Rows from block 10, named by matrix and row number. Rows with one number belong to one channel. Each number is 500 + 40 x the weight over its row's rms, rounded and kept within 0 to 999. All counts start at 0. Numbers have three digits each. After the name is the row's rms in percent of the matrix's.
# convs0: first width-5 conv (model.blocks.10.convs.0.weight, 192x192x5), inputs 90-104, a 5 kernel for each
# convs1: second width-5 conv (model.blocks.10.convs.1.weight, 192x192x5, transposed), outputs 90-104, a 5 kernel for each
convs0.19 104:522440478552517460448469411458551540519532532435416418464497534516486418499516517489476456513510504545444520493521505497497488494516500603531569471485484509546480541480521518527470410449446467516497470525486495497522513540511
convs0.20 096:521509461545453486539562557470521535515540501495522533465491498508475544518486530519534468495533484511576476450437492508514453517530545486543480437484544454431480435471488491509532503490493539586524495536551530452501440547524
convs0.21 101:470537494501507526526512419473453501536532474486484490497495550477457507513552550457439503471479468540485459469484554490580521479466486481477469426438521457504497500417429375454473541526563502493517502480480486476523563508513
convs0.22 101:482427504496554512521527498456502502518484481559512512481398520482483529466601538559516495502551510519387491463445490458505493491535558537551495551540542520468493473555516559562483529474481499495511530518481463454517458529493
convs0.23 104:566461581487467516519530444482427481510531520458527478551528498534503492449540496495497484522491491414479588552537476477514568562507497434555479518486487533534471544641542456421464521499464541503516554520549541526510523541486
convs0.24 105:471514537537518536477451513460467551573524473524477549518495483454464473474523532576593447557441470397520473489459456509491499476499540519509507493484488571500555535462447483473527497529450465476543491464493529449530430538480
convs0.25 099:422487543486514442489518536500491513494526512447560579529505534512457456494486455530559573417512520504568502492497535517472508492514438580556495475557542538497479448532481449503515538531574638546494490527555572566542489491539
convs0.26 100:484515520488519471497499520496544521542533551418460507502437484430450526463560491461465488561493454493478543460485547462523491468543547485462462412471454533479562467542479472464518462450478504518569531493553489443412504582486
convs0.27 102:501488443491485495529523482572544524477499411514502446419482476491538561499540466444553497494520496504486452427463453503475456509454499466489499542565486500476466387498459480488503494500542551465510566566513544431494447510480
convs0.28 103:474526516460430519502451467527473465466492506514507473459468599500554495479490462519446438587515452451460572562580497503518487472482488453422609579494474493504500529540524511462436518448477483523507486430430417478520585505480
convs0.29 100:617515484524576504547495487494436499517540525528521534527509496556518500447610526534488457561526448487526483473507509462496490501517483476502517489522502458471510534471498482542545453514489543400487464507491479492558468498544
convs0.30 096:450453508463519556555540508527524508490449464534494507520527508499494498499602527576502516482445463542549539411461424497472488476488451509466523523460519463417484545500489486488552500519462525492496499441447446556465441448495
convs0.31 093:454470527484468503524522514555514501432415517544583508582508546524523501529527518458500535521548502488553507472500450476556539570554453495497511451458531567531486501502503500506492564589586471475492455513523493571554483486503
convs0.32 100:531610554500551513555529437534538542528540536562476464427462496462496438466522459506496413530516548483467446465450485499525493559507437574476518428531512491495503463508543510541411560433416506530521528522419426504547479507434
convs0.33 097:526464514499470465474488489500553531489489477512433458535512482515494479487546505461418473421540442485533504455464457504498499504484470501541444452430555424525458504430503471460512530466476490462509429481533489495419451477472
convs0.34 104:523560476496480547568453504541539499477552514490479513502545541497520485481521542547515503568445531545469561484444490505546511466510468560478537571525526480495576500561578530449553492500496460492488481449464519473543436444498
convs0.35 104:466514595542571436459522495476548545600553461559524456444452533495445437472505519516461496520521555478578521471465424521525475489461464504469495487510473502475531513534515454483492520475522526514557510481478518439435428458482
convs0.36 095:483499494511547460396495443498495527495471523491483500501525485559525541609522518532548568540539528538573582564457419554452498506517533461404490475515505475566522512525566464436527463494461457455459522529505542479529571489452
convs0.37 096:494465513492510514485545521437514553503513508508520519504599562530488497503525478497417574543467459447471537509489511544507528497474508501480489510577464459429405543511534495448529512495528507500458462451454484530549490504473
convs0.38 096:432416518544505506519525524462526524526494480519489462483458576548510503507558432459498420494476519500528517437472446509495480450529528499468470509491461520546579554539516504464428507458460490447441474563572532542569516445509
convs0.39 098:558503553586512516502561531447539515510468498495525473435453514526422479524523492464504469513387511429462489501461532528512493487464456518473470495568437485517543485491520586513420497519514533552469475483512484447487482532461
convs0.40 095:482444470456477466460511561464466435451488493609548532563495539482491513447554568549600555402460560532481520476485425473512491494468514543503478485486558552484467492537521483462509448453473493544531480476500477555497455463464
convs0.41 101:440514570550528525526561611638476534532504589481502482485448438508525475475477522506486448490485486504495518480491514475515442522528510517509523522511475479502434525589534504536508424457555546590465493471512534438569590460501
convs0.42 098:449546485545515495507511493480476568515469461526587481486575482488512510429513452446498508465405509554487492497463472459490507498489527585507507488439536511570514486546462501479518493535532438469520496450480472503484521521514
convs0.43 096:508524483486416485489506505488432491499507452519466453460551537565534488496506498488449482469428482488505524473461425496491496488486546523559498515528544512478555537384440495433455541519542554536472541497473562547565568571567
convs0.44 097:412486509474529436454508523504543529539421438439459475501478491493478563520493454445519484455446438563456550493446503456532522512545531534489441449464475541560453438530570508504532507579557516595520473489483483492588560528454
convs0.45 097:505494482463429549451535474444453498500513516516506482532546522502534554527543507541510439398428478513425442426457452550538505563531526506441493460463443507525537524561513487451490505559490410488556511521500450472554496459465
convs0.46 100:495511504483508482495509520464508469500571526494485477525560506472512525510523536508465527490456482489526505463464467522499502503494486517541490489563421465487535508683570505439456528480549466444507561487452385522510493442505
convs0.47 099:561468504518485466429482485522569515604511489501502435471512511505490487496564520561486506488427493519487517445445453453481512501502510526494503514450534504479542502441438503433549496525447533512557506506522501471478548541525
convs0.48 099:546535524500500468542566500461612616489495473520466455530477491491494455529496489484525468447433474566536455486477531512475499548529536460461459480541527509481464470482470506502537474536487500593503504514465391485547482515501
convs0.49 097:520572485504546507472487537579502544526527459481522500503554508543471499560444503505522566524446434509504478467503492471585574507524461497464519560543540580529488530494473497526522396456511547505505520473496548499472452467557
convs0.50 095:500533521482473427450471510547475415452506560518537418499511517491522514500494483501479527506482521581548505518476433488496482550528557535523528494464514536555518463530507410509518464589562475437507508447434514560486506452492
convs0.51 104:504453398432521487494558559534493466471479457496442506526477469463501496462548496464426465571490494562528551519510471510428463531535521474553601603514507533555503522490497487528495535518517503512494461491437414539571500454433
convs0.52 102:520475552436512501517515455517559502531485532421510504470477504497472542485410526544495456506477490525569508571493471473489510505469559510491489458491511465565516545452550522486460431570598432462444494511456538554415530510538
convs0.53 101:544508476588566522535485454452538548580520487476466492494506519484538546590595552562505447522473515478626495506455495447526520558490533501483463447487415508507482424478457463483529396448476463464493536501511543495510513530488
convs0.54 109:509473454524548514468539480425502554576539520502467451445488467520557572447556408465532481414406501525517503513561519456463458485531541479487552490478559464452508519478453532559481548568526487497446468428445478524469472478548
convs0.55 096:527431436433466542570501507495494418469485523501513500474462502476471445486488569523484530508484509601534510495483500522534515501502461442449527500511467450473489509583569502407412483508573533482506482540530432523494475503509
convs0.56 098:435493426464464543572450528551542538445443483468563552559465553492418470462485430495458494450540537431517520469442504474471489496477509548535508531463511467520471458459523533537504486456464472471486487472505551574448434488510
convs0.57 098:448471472458470485531484538554536476499548518475489475529514534530472451455504474492519464501483520533464519518470451489512544564511525505563486494475570562539538461531492528522517564499454514552518522510497424506560501466468
convs0.58 098:508530501511504442424417418437477483434465470544523524474463512468512495497471490463438553506479447433501512481527434551469466504537526508538503495493461453464539568529559518500483469502537497452561544530490534563521557518543
convs0.59 103:500505533482572487515528509501472535566546489537489437444467453516509503452539547440442459448472560544403547469418473481459469496503486491494521472436516502469525531557545505502503459474515491478522514452404398498591519522548
convs0.60 100:536506530514512491502443475477538493611548503487469498462504538499549522544534531463383495444509489558577529403507460486480507511558538551508576545501541515495485553517499478559529418480536507484490480482446585524487459453525
convs0.61 096:575554471513489544555493486548470512521454555484520512518506439390446497483458573442418511548442481478467425495495519490457461501549521487508503454446505527492488519492475480496510490463506525486566502486484473493505515452448
convs0.62 103:558529503524513475522544509448503520403474623511468445464518523505476518555511485446459517446453395417507538480453486528462491544476497497504496522476491492496429499520560458424510466506498513481544541545485463491471443442461
convs0.63 099:498488526568514478511507511516554585601539521524509488462492469532543543564457478467508487450500505491497493503474558468465485481515519494486461468552474467467507483463487461433388513483539538517550555545532541470454479505522
convs0.64 100:417441509495467553500505481490531544543534512414472526516482497500472493522550474463432506495473476488612483435467537523453482522481452470470522506526511506588506468592510456503512503551523516503478463460495504547558499502458
convs0.65 099:513493501484501563520514551458563526485552526541537518516461535569479466477534524533488441469579470391473528504512512465589481531503505495509521558531446460512489484461550496547425484486492490463493476506483538542536480468547
convs0.66 096:532460482549652497498465430443552466482530563535552547509480603558483507496522495527545452516514511471502464475442464452485516579483502538530521497411455512527487438474484591537463510465507506494494493507513544467525474517499
convs0.67 101:511552522477505464496469469527487516450458505485421540514483559536573530515475470508482608535574541472533554528479480548478497511522540450458525529482468567502411464562535474483591487464495478475468520495476578568501468474507
convs0.68 102:507496537512471483472501528452560492508489528448498506561548513493434467518463483483485401478508531470440497509434449425479452524502483468501537493486492505503488420493488595513470508499500493589488487487511555508543451558486
convs0.69 100:522479494490460473542536467517456479501460438514472538544483506460468497510483517532546489558526491498502464474460419451514507526478560476450455510560628543579544473464484498552512471508564509409546547519541473567576581501499
convs0.70 093:457492542503454512450456515479523532505495522497483480541529507447530509529411483450525499491509465506513530426434452422513526441495504533495552539567524574585545539492489514504477516494500486464570543481493581413483503481519
convs0.71 096:483510573572608526494578530464500518545534457495482516479420518464503529524501530476435448472483440448436490482410452508494506509530530531536537527458519491482454513488487447430493566536519522550523530537543565534550496530497
convs0.72 103:508487439481490468473520497505512454503526485483480494506548533506487391462487490492503552489485423454444491530520537524514487518527489518496471546545480433505557553499475539488510436449571485444490494541585523521493490472545
convs0.73 103:448438473469432491462516531503547537520491435471507504470497504559532520564491468509528552482523574522517460495450472560600551553544469487528491452510468456495488443521502487424501511496532472459511561590536512503516419405463
convs0.74 101:515488477510518531457467481449488517499471535486493509466457485491525551459484551458434367541515461441493491486497477478511512518519519551505509563577490550505481433549549474450424490454495496544537504512455482486498516510557
convs0.75 098:494506497460484506484501550593458522513545525488483495497473482465439443487484485493473465484539562558539387420493493522490510510509504470529492490472525510527545491390479523507527553526543564489516516520509501563539454490456
convs0.76 102:494527495471510470494537513492479448518509503501495481464477539508445446586544499496462558607526519541524522503502511509431480574547575466490417447513545505509457476561534467458432496452556496508484474536515560511461518490512
convs0.77 098:453500520546457542532462501527447542477479449538493508460486525519505495460552499429409401546490420458462475487469472471549490537584511490506511477542468524450563522467445475509477494529580482402533522492482467468566463519413
convs0.78 100:468506528529486469509565502448562561547475456469472497452540486487470471522502481485515518517494520526519498484445497468478541487507463482498548534529493495468487554577424462509511446487568547429503537558582592491531520469520
convs0.79 099:603535431521532491470522480509510530509528519518457583576472428459522468461437451456533567412602498448494414436454448515534533526492513518524542478480464456512538515515536487540590426456456463527484485511515573448431380524487
convs0.80 102:466515467518480527522521512501482469498503539466456473506517549509507539544432435500506519418458467490462443443524466593563498523455420426509552504493437509524510471485479523496456504480503501584531486445485525533460531518518
convs0.81 105:492522458548532516476440544562471512535523543488534540582542542499462508462452504500510454498472368509519560512536470548482496523459466504529437530476475527496447459544530469475543581486493495511498502467466455472505529381452
convs0.82 102:503429491534552503500479483546572505497452534502439473506580550519491516536486535536513589541479537561470450500430464522524498517507471511474423457512513475436527544478501519525546457516504504489539510515521517477554498502492
convs0.83 100:481466458453441459480455446470500475487533514528500488474470484479533510555486469435463484458510524572508545480521567525495459523548552442502538523521526520513504534495538505489517486570500586583501468529575567478523489526522
convs0.84 100:560474459497554468494487472497529477468535537505535562513499523491491527521532518541480531544555481446460458511451428472490462547503478513519488543478451502501502500500446543527488507536535510467534561533469479483471483510453
convs0.85 102:458560536513455525534549486537558515504533522464491441480506535481487536519490432467491488548608520520538485486499536494495494515489521531462457532586501424461498443575587540428418540534493521448466455442479548546459475494495
convs0.86 101:512466510472502546561524511499547460492486441432496486608644533513466472540545506487541589472523483430418567518427434514487478543537509511548514505507485540535561554506517523524449588562471429430484469442441504489461510519543
convs0.87 104:511513467499465536519486515507497531484502510533470411528535541429389448478455443468483509484479519477474494524519497513512497501495473514523519420464548551483519541559472521502463465510464563502479459422484635479508524529539
convs0.88 102:451592523479500490531466514533425468528525510484462451475488520476466454471476473572522539551516447414563540461454451428470492539475538546445460475476496495493563513439560500565568499553500535579522540535531542505491467519470
convs0.89 102:561555545566511497514588489456550536491524463540511485456550461474421477422463510523521441504455493506411512529509465479532465504536498466436488436501569536495500486446427437522635456454420453406570558540561489525504470490495
convs0.90 102:456520505440520482452542525522492436479506476544511464475503496425487587475522528476508413562574451468451563440482464504453461450558517509496527559514490514443494560525561493482487425465530461519517432420467455501503412491501
convs0.91 102:482508469514481506473512483496500476464454510539524523531415455480464520514536485545532492517490481533490514532455507519490523470480512471480487549572443494473443499465413478492513519539466396457570545546530484433516569543486
convs0.92 100:456550484522496560501506501542496513487499481475517547502461484495490477436484501549508486553561518526519493453484443458456443478433448518519439486517516512514519546451462516503549490501525485491593523425410436584509496520506
convs0.93 101:517584518511543498524504508516451513516481426497528552437490481498494522514520523477481517491390481517478537484453464456456462475491523419401436429524511602525495608490500458526474571561551539513486486474428435513528530479478
convs0.94 099:438456495545532504527579532552506481518478524550558451422554556525487460458485530453465467582504479410453548492412428503480516513549550565548516496502524582545497483536457445459444490496491476479489462453465461551467516523489
convs0.95 101:487518492508466479510503538524563522457516453482550562496465540472450457539523461463462527509539518532566481455384432492524506501495552608501463462497481505527489474557577499449468493463457517568556500442395414535488518507509
convs0.96 099:515528498540575432469559525518513513477509481462486510527483478465503507470444416452521537488559498495540519461516455437486485503549577513535533527543463457542518507433389491556555419447524556490461495519515483480398512474472
convs0.97 102:473501485513460565491435489523499514504481460470489498528491476492541504480488500500468458493554495510539466453513508531509493489521502429485504523553477480521523449451517565554534536524491506568513514491511507523551503511573
convs0.98 100:562488492522578489510490487533583562441429540523470509523487474506507518476493567516547539420515489529540523506484476502445449547531544516516569533485524482494518472499548492460483478541452495539504472480460448468518497461491
convs0.99 102:488460480531521499508533475488591533530513493463463483512457536545520508446496488497523516503475478459412510468440469502492485556477449410437460512484518542471446529457502496509455535581509523546508532527515480538601529501508
convs0.100 101:456448493450448503488558500506497516483471545509478508474445520530543509472510503477531497536493447549546505570529467452503568549490525525538492523585529559557544552518477444462484498501516582628453447445442445545434527545518
convs0.101 098:506541540492507484501495472473573489407435517541552557583466482472516485543510494519531495490448409451456498463473490447509519533506481453522508488487499508505478466402491530576594543558509453430504520486495487456516514534512
convs0.102 099:521578538494494487483460485443524442426501558484500492500446510493543479516470461518504463478472521494490524533551518481459505569523495527529573474511477524524509515469493524420468487492475556505497526489468450461469566500479
convs0.103 097:517541502495512491472450501506499505541551466623586560491424533489497509527508470495453448470386470473473582440408481467495504481533564520496511499560449491475460492567473509428420509379500520478491420449466480544534523507572
convs1.19 099:453441471493479537543480494483490499489503536529537569570577488486452500381482504536487502544553520538510504494488497456536507501496496571532600572528509481541489496515525518533537568520507509481510418478440468475512478378450
convs1.20 100:476559524524511500489503457481508526509474414558518469461502430523548476449532550561543541489445464462450463478556539557491472452501536422504497481486485494464480508504609562538548489498483435497459539513512476435458507529500
convs1.21 113:476512484430510540528509491460516538556547469549522496552519499501506512538485506532509446430471487454494467542551428441359431504450460549566573535506475520459451486526511479414497527516449490484556502446498498533533538491522
convs1.22 088:470486470563530449453515544501541451438475501594536476453422487432497452451463458454459504548490507465458479460437518508535482517488453436465480469467492518522488468525482465455438514524531528521499512478417422513478485482493
convs1.23 104:541526520525491468499453433430498471418450542381405427552534476479475461515492534482472512442528536544628541453461444517457483457426499497521537526517503435430461467514499458464416523475519527525511510469471570443493452568431
convs1.24 103:520555540514513532593533554518488508445442439525499524473480505441481515495365415487494526487570594504496544516475481506504494444540530524500499492529484502548498546500504557560578505543560568519520526491479491475522493465538
convs1.25 100:548510513502479544514533539545483489477556585437510484449483576495454465514429484469496495569523508586568520499505522506524513507435471520480476587555492518558529493494540471489580451503496555464429516553514531426489563543542
convs1.26 098:473500455448499559519497503564417426503522441542491524579513543577450497417527548541588554478495449513483510525493501495503459426420474547483503515494496499541512489556501498516446441452534466524561565497509476487535529515409
convs1.27 106:491485522561526482499492528476499454448476505588509433406420452438455467523460497497525551509526591445485545503543527484481527459533580472522553452439464491546508505514519547507519544461488491448473413437470483539524519428511
convs1.28 106:486482515506479517553551460484521544547548544515461533522467510512451458476427474503405413493472550574538520513505470392421468440468492474540455513501586643610620581526546475500480498491509438494532560526475441488486405455448
convs1.29 102:483545484491417477568501465416545522489554509475502479521544502465477504499549527544476444453462499443453444457454513497504492517520451502457493483454478549600533483530491522535538513399389486474483518543528509522465422421534
convs1.30 089:538507485522547481537472507506523541548548542531508504452445526513477487430461481440442469524468448431387550573498440438622563490522529474512539545459498522529492470459508533524587540578527489459544539557582484433530475479573
convs1.31 084:549509493573557514461459399453521509638502477479495453523528475458462464545540506495474543459486434471509506552550516478510479482505429495494501495461507477481491445537471458465461551520473465488526525475433469516483522459421
convs1.32 096:500542478419479568539469475540437377412496558498485520495501507528481451453501478498530542522543565536527523458487529633432538518542473520539516509505424449464489489484550570500532444498519518508528480503471522579515525504455
convs1.33 086:507496577508479518538467410512549560527501518510544504499430490526483495474545499485470483608506443463467565480443510491527526560532491539533484532492497472480506504468512444497569500508534444443471432435449484455479504506476
convs1.34 104:503518471562563560550512500472498532517514452505473514503466570487491482556456547529489430435404567511518550509500533480447517481527502453457472477503545476473511548517460500532490552475470503509495472463529489551464480491541
convs1.35 113:473489489565511498500449493511493474528501493549508558530551495468446449457522566553520452474477466503569488502528498477492489445459420514463529488474487480554546489511551473454409483499490395444451513523552465503532524497520
convs1.36 099:499470515492492445475443442456477493530528515530504517505445411509491429444614537479524476543472401498453464489449512517526473433477454510507546523557478455465486513497524523547576539613599567522448477478512504504475459492530
convs1.37 092:523514539522534537545489494553507524528510516450461547525431516497463536496634456517492511552582487524509463434440466554479470487477468472491470506567593546496491485511498520477448567541496514501499495504467484565549522490519
convs1.38 105:473480508506486465583490456519564515504550480532504542536528538467510447430569452449523548480536588577468592511438458426501490500506483499473516524494356441499505501551535490514470535592531491509446505522532517445552535384402
convs1.39 086:527533534512463457485532575533510552520448490492552547552607599476483475518530495587494501453507480581680597484441487505559526618524588457491565512490479475535527528511505449522531475444489508542504494516529490510529515529436
convs1.40 091:533498542511515460496458427539499518470505566521495485472367464521515518426482472497511523543595544450496533444427393466536507521446566462517517496562490488473484529468501556584616473469524582550594531512472514525504495468475
convs1.41 100:531528509507517441463475478488487482455505515481456457470481488492518550539484481519528497488497506503507516513512478450473452461486499539542515536462470474462538476429463492489444497409407441483501497499476420499465462529415
convs1.42 090:576500470448548543447496517504528512538493524564497496516481558453494508477534543499473523473482509529548543530536486520477444455460507576539465443418400429433453419506550501567490451471533545479605546486495470470496547518531
convs1.43 101:523470496505524516537501521528421524553538495521486547574528446503478504488477496543531495532520484508506495418501524494519550528477450457415505534465485470457551562382382401411400549545465467536517497465502555484524513535475
convs1.44 091:485481450431458518473446501505571578564514519478473439458545541551545453475480533561525500590573506506501409466487551457511520497421452493517466512528571553510522544446454510474474517508473434504574552542497488594454459520513
convs1.45 086:517506469481455486429504502513470539508555545511506453493415524493480497487552474456471494494496476502488508495488548524546511571447444553515509497465412506492551570541506549519460543491482491508493424455471440478500567542438
convs1.46 094:446512458517502519507516536474484486560507512574523507465453508428465568556450527556559483418475505492530528482502482464488499553532461542600572537540520503525543470522588540571487532565496538509601571515446410572623484588608
convs1.47 091:535515487468480491568552542504531494475478477481461500537536490530494503562618507547483511469520423534491469499518507468552546526540509449492478523415511519514529527519499498480501479543520463461471494502524530557488474510561
convs1.48 100:485553461476464502512576552573553462436464479529474508488500537479446480509551525463466572512463468573543522536494460529423492513527551526514490444462442547557565520500535480466516465489454420415543520496458455525537498535495
convs1.49 092:460472549483506460452507505529512455446360437454477428463441607544521475498479444468478500497493546435452481486520506513528556497467396445468525547540534429459518509490530481521516550439524511527454452484497459568490470516515
convs1.50 093:548467491504472482582567483518465517525500514577541543506450510531412448468507464481523587492506443502547486543476478460514483514553500434502556498482519532531469552447538526515585482441430401452548507496519513525473503480459
convs1.51 102:494508461494529446469477493506506480534484527536467554501452602513474455516503535493437510540537517484516497591622434457471483589539520527548515498522490496473471539508501531526508502533495504512500479444432423530476478515589
convs1.52 093:483520551552434540534540523461417498552461544519479495482484519530560573547504446448444506440544510498466528518468490486510474520541611481472487451492463533556509527516602545553522459436507488483501454516551547503412572543473
convs1.53 082:520532531506481489433501466475472539539488497566551530475448479521541532553454455440449578515509513421458438469448543549503511541559458488446452484457517518524496510489553566499526481536575507458368425416456471452503514475460
convs1.54 113:495515464476509533506507575505463467509449489448478483486442484557593502487419445542477428459533521497550509499533553570518482554502539465455541504481449465452479447504492521544504502563565527541483505500480485465509525554489
convs1.55 095:452492549539547497461494468483520542540506533478456468512495560504476515481511510561524582445477535553432470510466508572489516541506477479447492458558556509513517527540506544509477533468438452510559554542487477587502484509583
convs1.56 089:488518539510579476422460521560551484452552511518545506436416468530539533533523473505495454448518492512438548543491461527539516507454526588504483511467519490491514490515542535543544556546473553566517596559494527481478481485526
convs1.57 096:493503531482463506513495472540549517461480510532514570528469484415487548479542510487488490536496477467469505488501533480439395472494537497501502545501506486484456475540562525539538504592470439493487443431523499474423520485430
convs1.58 087:457497540512558518561618609526505480483457457505545494468446541567523533557536505505501540494534511501477588510443421477506472506435433417432496487484446478479495473485517494524484565538476433507430438467457478476525452453505
convs1.59 100:487500516475508566544467452520518477475479452578485442507492508513524484529520490497486465488438544530528468458614621490569559553549551523471475437489481441386459512528489479530499561538543552625513457456526476538568546534578
convs1.60 086:480497466443474450467528549512522494467528488503554546545423505575501513505526539478500522502468458560603533560535504469433445450471519465434505475470484542515515527475477448487478477491479432449522515468452464495459545482392
convs1.61 092:474453451503488442476544470471535526473504519479508499490495542541494527514494472467510472479514497461436515512470455504479511502507464573559490500470477515509502494398414448522536480511516497489463476475467444553494459492592
convs1.62 101:465440429472401446488519484437490498514522526524561508481482503520503500474557524486493463509501500540538470477515515529394406531495479514526569521521510529539566537547534533518559539527555512472557529510550508526498505492490
convs1.63 105:433424500522581514504526469444521447346500524560498510501428528483473497515513541498459457456455528552494529502476449472566472480511503580513513519525413434479458500483510490522526520492510555506496560485456493477516536448401
convs1.64 111:490462461510505496525470505470517498495497488475475497566585440510463485469514470493496497411475531551495524455498518548431443450471487409467545524513517484479430385525542507560576475463494510533555532472498494460412524516541
convs1.65 090:519538548516509534536539542568520520558520510481479459441471494539536552549458498485577511491437506575483507493488519472474478517589570532540467490491522513518585594538578500540503479503549501501529522448463487517489560543461
convs1.66 104:492477471549574441447488496582518491482550523532555526453421516500503459431450442522521541533542431399483525472416481517441507519489510495496518562470527484481507535480440512510485507503521533542566580500482482505512513540610
convs1.67 112:496488502522470511489511543550489471495470503438434457496510404549471499476480423474468456474495482443442512554552504553538485521533566466469479469522523506501475455511541504470496550513549533588451462494481540499477463480555
convs1.68 107:558543503485506531500510553497472534533529626500539522508522489429512465480499488496473526516516538527526427482507643528497523519533502476498498509464485449490506543552477510489453451470481497511529542517488563464441536519441
convs1.69 101:575511504491498470514496535535512521472523540560556519471465508485466501516474471450521533486492417416472581520471460623579615516535463400439501486462538476459481534426463456451549513528515471497431467496455434470459510476462
convs1.70 103:473474510480461470473545545526528471449468472525531496482365558567573526497502490474502534545532522498463582481482516531525490472483449505542571540449497468459511491390394490549582496484508548520442499541476447517491533514494
convs1.71 104:543533509550567522468431469516479498539525523519490526490474480506494522570442491498472489487479524520484536508464498498585531501532469527487504533558462494492519499543508498450421471478471455429534515534496506496501549515482
convs1.72 106:514498505552509519495527520512472439484469488482473468510485414487472467505452460507498486512501524482497517555507519537493525565568565425485459514512504454534539488486528531591633527536554530511488483472464452471506525492502
convs1.73 095:512475477503501515509544483487513449500534518438490519509513474510534532482474499535495532448439455517523511535522496487487517512468452481500510512540531495584487431544596528547572456474452482506445460474448483433448456387453
convs1.74 105:504529542546543494448428518485606515490456451530500501502428453483481482478612601506511590484461426429487610522517450482470488499523569541482440436484571547513428436560510492497451555548537417427479493510486445544497528482511
convs1.75 103:486466512586612480509524449404475459488525495453468514497508531497501460494483445453478508528515518536522514517507547552559485469498469512506536543517488520544467487489444374389382454531472479492456512550536513496495538473486
convs1.76 103:486507489468540450483475506493480477536487525439465482481521287484582487444406470466532493485423518503448497567543520507459468517492385542567521514497468474498499495485462498496479497510475499554410471506519578481475498493486
convs1.77 088:543545495441450446467496485488512524475506523489501480487551638519495532489579551504491521524499487504530443545561547500571517506469479469486492482438495472418440461493457466511483516531504459527464505534520464561534502481508
convs1.78 091:487535505520526456498476417422474537442411426472526548559495501490448546529589560492466510469553524500500550554450471476496560463584563465426493497491508521525527547495544507510510459536543539488396413494536468426490386507485
convs1.79 106:497482500489548504508528514480525507488474481565541552498368455483484496506429513532557531536504603544519478504420393480528532444437439390438484492453437435443488527463459482506520435449494548617503475469454495449487504503484
convs1.80 108:497508523493475463518532505563484514484488562429495532513487558566541501490529489503491479502531484494479448520447480566547544517547572490543444473453610476428451460533487498529474467483490541530513494478532530515518526504493
convs1.81 100:485473431536522549500466428475522498526523497514491472488478500498507510498512545490455501479573555578523518490563542400539515521560586523520501509546470494503507527476519493484539444468468488515514528492517476493498498528506
convs1.82 107:460447453458503471441490521517565528495448427568499495454473454455448490473475515556526493487493490490464445450545614529482509513447477498486538469472360389373372380478468514488513565531567547464498472487494471454544522477482
convs1.83 103:512497560527590455505492462452453494496566618518508510492526440514484493573405510518548470446495484432466491454442447471509523469443523471452454460493460501506508520582542484494467490498493525467487478456549564479484514535452
convs1.84 108:455519527482565461435493519471517452447455460523518520488488505471454443466522515478493473469463509515513515470483478441464465473462502458474498477474494526546524510501458477435445568483496453482510497512490490511454483473506
convs1.85 109:443453478515521487485438467510559551546540499495487522512523435492492480536449486523513489450486558416400508525471516516443468460497520496481461465477489475518576580518495539513511481502452455462606545550591551524558535471458
convs1.86 107:515508409490497483485530484500540504486489527552545521523451519539512530527476490498446438519603572506449594518443439490475432489491524537475464468504427473483470514553494502453508507507517538543567541526542553527521463503527
convs1.87 103:484477464428491447438541476486511487497470457559544559524432447473490557524413538580571552492498500484487497487510477504541461536542570405444463452486531539545516476461460520540496495463487470432535524502553553438478516496464
convs1.88 102:535537492482545496519449532549521503461519489559592551521468439510532536529440541517504448516507536577447469555579471489494484554431518522563505502423547440474534529517518509511575473461514489560470472508459474544533489533515
convs1.89 095:558554514491503425491601605490465542526505474539497518554581548463459468445624603450484506527544555510509471536475468557402464478468445549479476514557540542512484494503542510488514516486442425457533524520476449543490538549423
convs1.90 108:483464519452469541573526504516527568482539495572519434444516454473482529485528532560492485489508459499500486518455498436480498544542491459460521498468464471488498515487523522398478540483470526569445517513484427488509499561491
convs1.91 109:473444481514535486513503499492497495462491530543553536480461436491550528508477495488493558514571468483482555523495472509457480511482472495471508496475555545489446491481542563535521501507506514529491511496493430568562504504545
convs1.92 095:529520509504508513540501490441498504495472465498501445475514502471423466520528494467476519451458483537601490506491498464511502532561546453408464513544467455499566508489473459516501539500513503543514475431425454574500533491483
convs1.93 108:497493506524571472472504536520479496466482489582543604499413406446443454458467518505532518567583593552562486488469539520444475499473467532572576479495395509517474546495520503509543493509555561517488507492505482482513537473449
convs1.94 095:454556520508454518547508504506502495500547524548549535513484537590540506463459507479522524614468410505543534532513514466467460515472464452483524516511432477404413456642555516449475605607497496492536549549559523545517468492465
convs1.95 112:530531499448483490477482462525525466489496447486479503483495479493472514462439444468484486564486469519526452534540512470470483510497480524533512418389506499455458511528535500489525429548512463448540518518496448467469460506483
convs1.96 105:523472464451497444438481508505524490437466522420476489491508483497457507444436525504519566496445481418484563596496441465424464487457476485497493457500573481510472566519532486486547473484492503489484493534527504464527504457483
convs1.97 112:514559435467432505483514541526471455443463511548551467446475532544480494470447426517516523513470459489454390442490478494445464537517556510536505498491509493536513548481536556523552390450530512480473516546531507518487444528623
convs1.98 093:470444517480449536529469464494498487502497563535511518552474438341445501552444478514470504491475588503579530565535429439498506487498591558481425525575563547602541479471528501504531463446493571519587490441475509541529565472399
convs1.99 107:478514521533575474485478483475554574534500476561508504487499454430497457441525542536470541525495559498570489437496526513516407537458429488511554586564487485473476505393421439402419446533498498484487470500542517498475422457474
convs1.100 096:614650552519507484455479519510538492504529547467466531479457533503526499545480504458469466434411520498539508507505471455483473546503538515485517492499541416505485499536519549546524490445510513535464484457540494507546525473526
convs1.101 100:542513438443513475491451417461496537503468459466479474478487562545488480465483483463464530508475533594583513525503490587502412433476479533522532487474521499467475502483471463484513438503522523485571523501487499449456479530495
convs1.102 102:442458565494461537510487449526500458450520522465518486487478490507457484494479484454486482487502451468477568543505482489495539511530515468470474497494461454407432486490551485498504516473445548528525485495525482476515488474509
convs1.103 099:508468402450544528577466392431565447431489460494454437431365513520456502454575449474503536548540486521441503471474485514504498515536479498476551483434509542520505567536596587541553579486537486530470536595551506448480515454399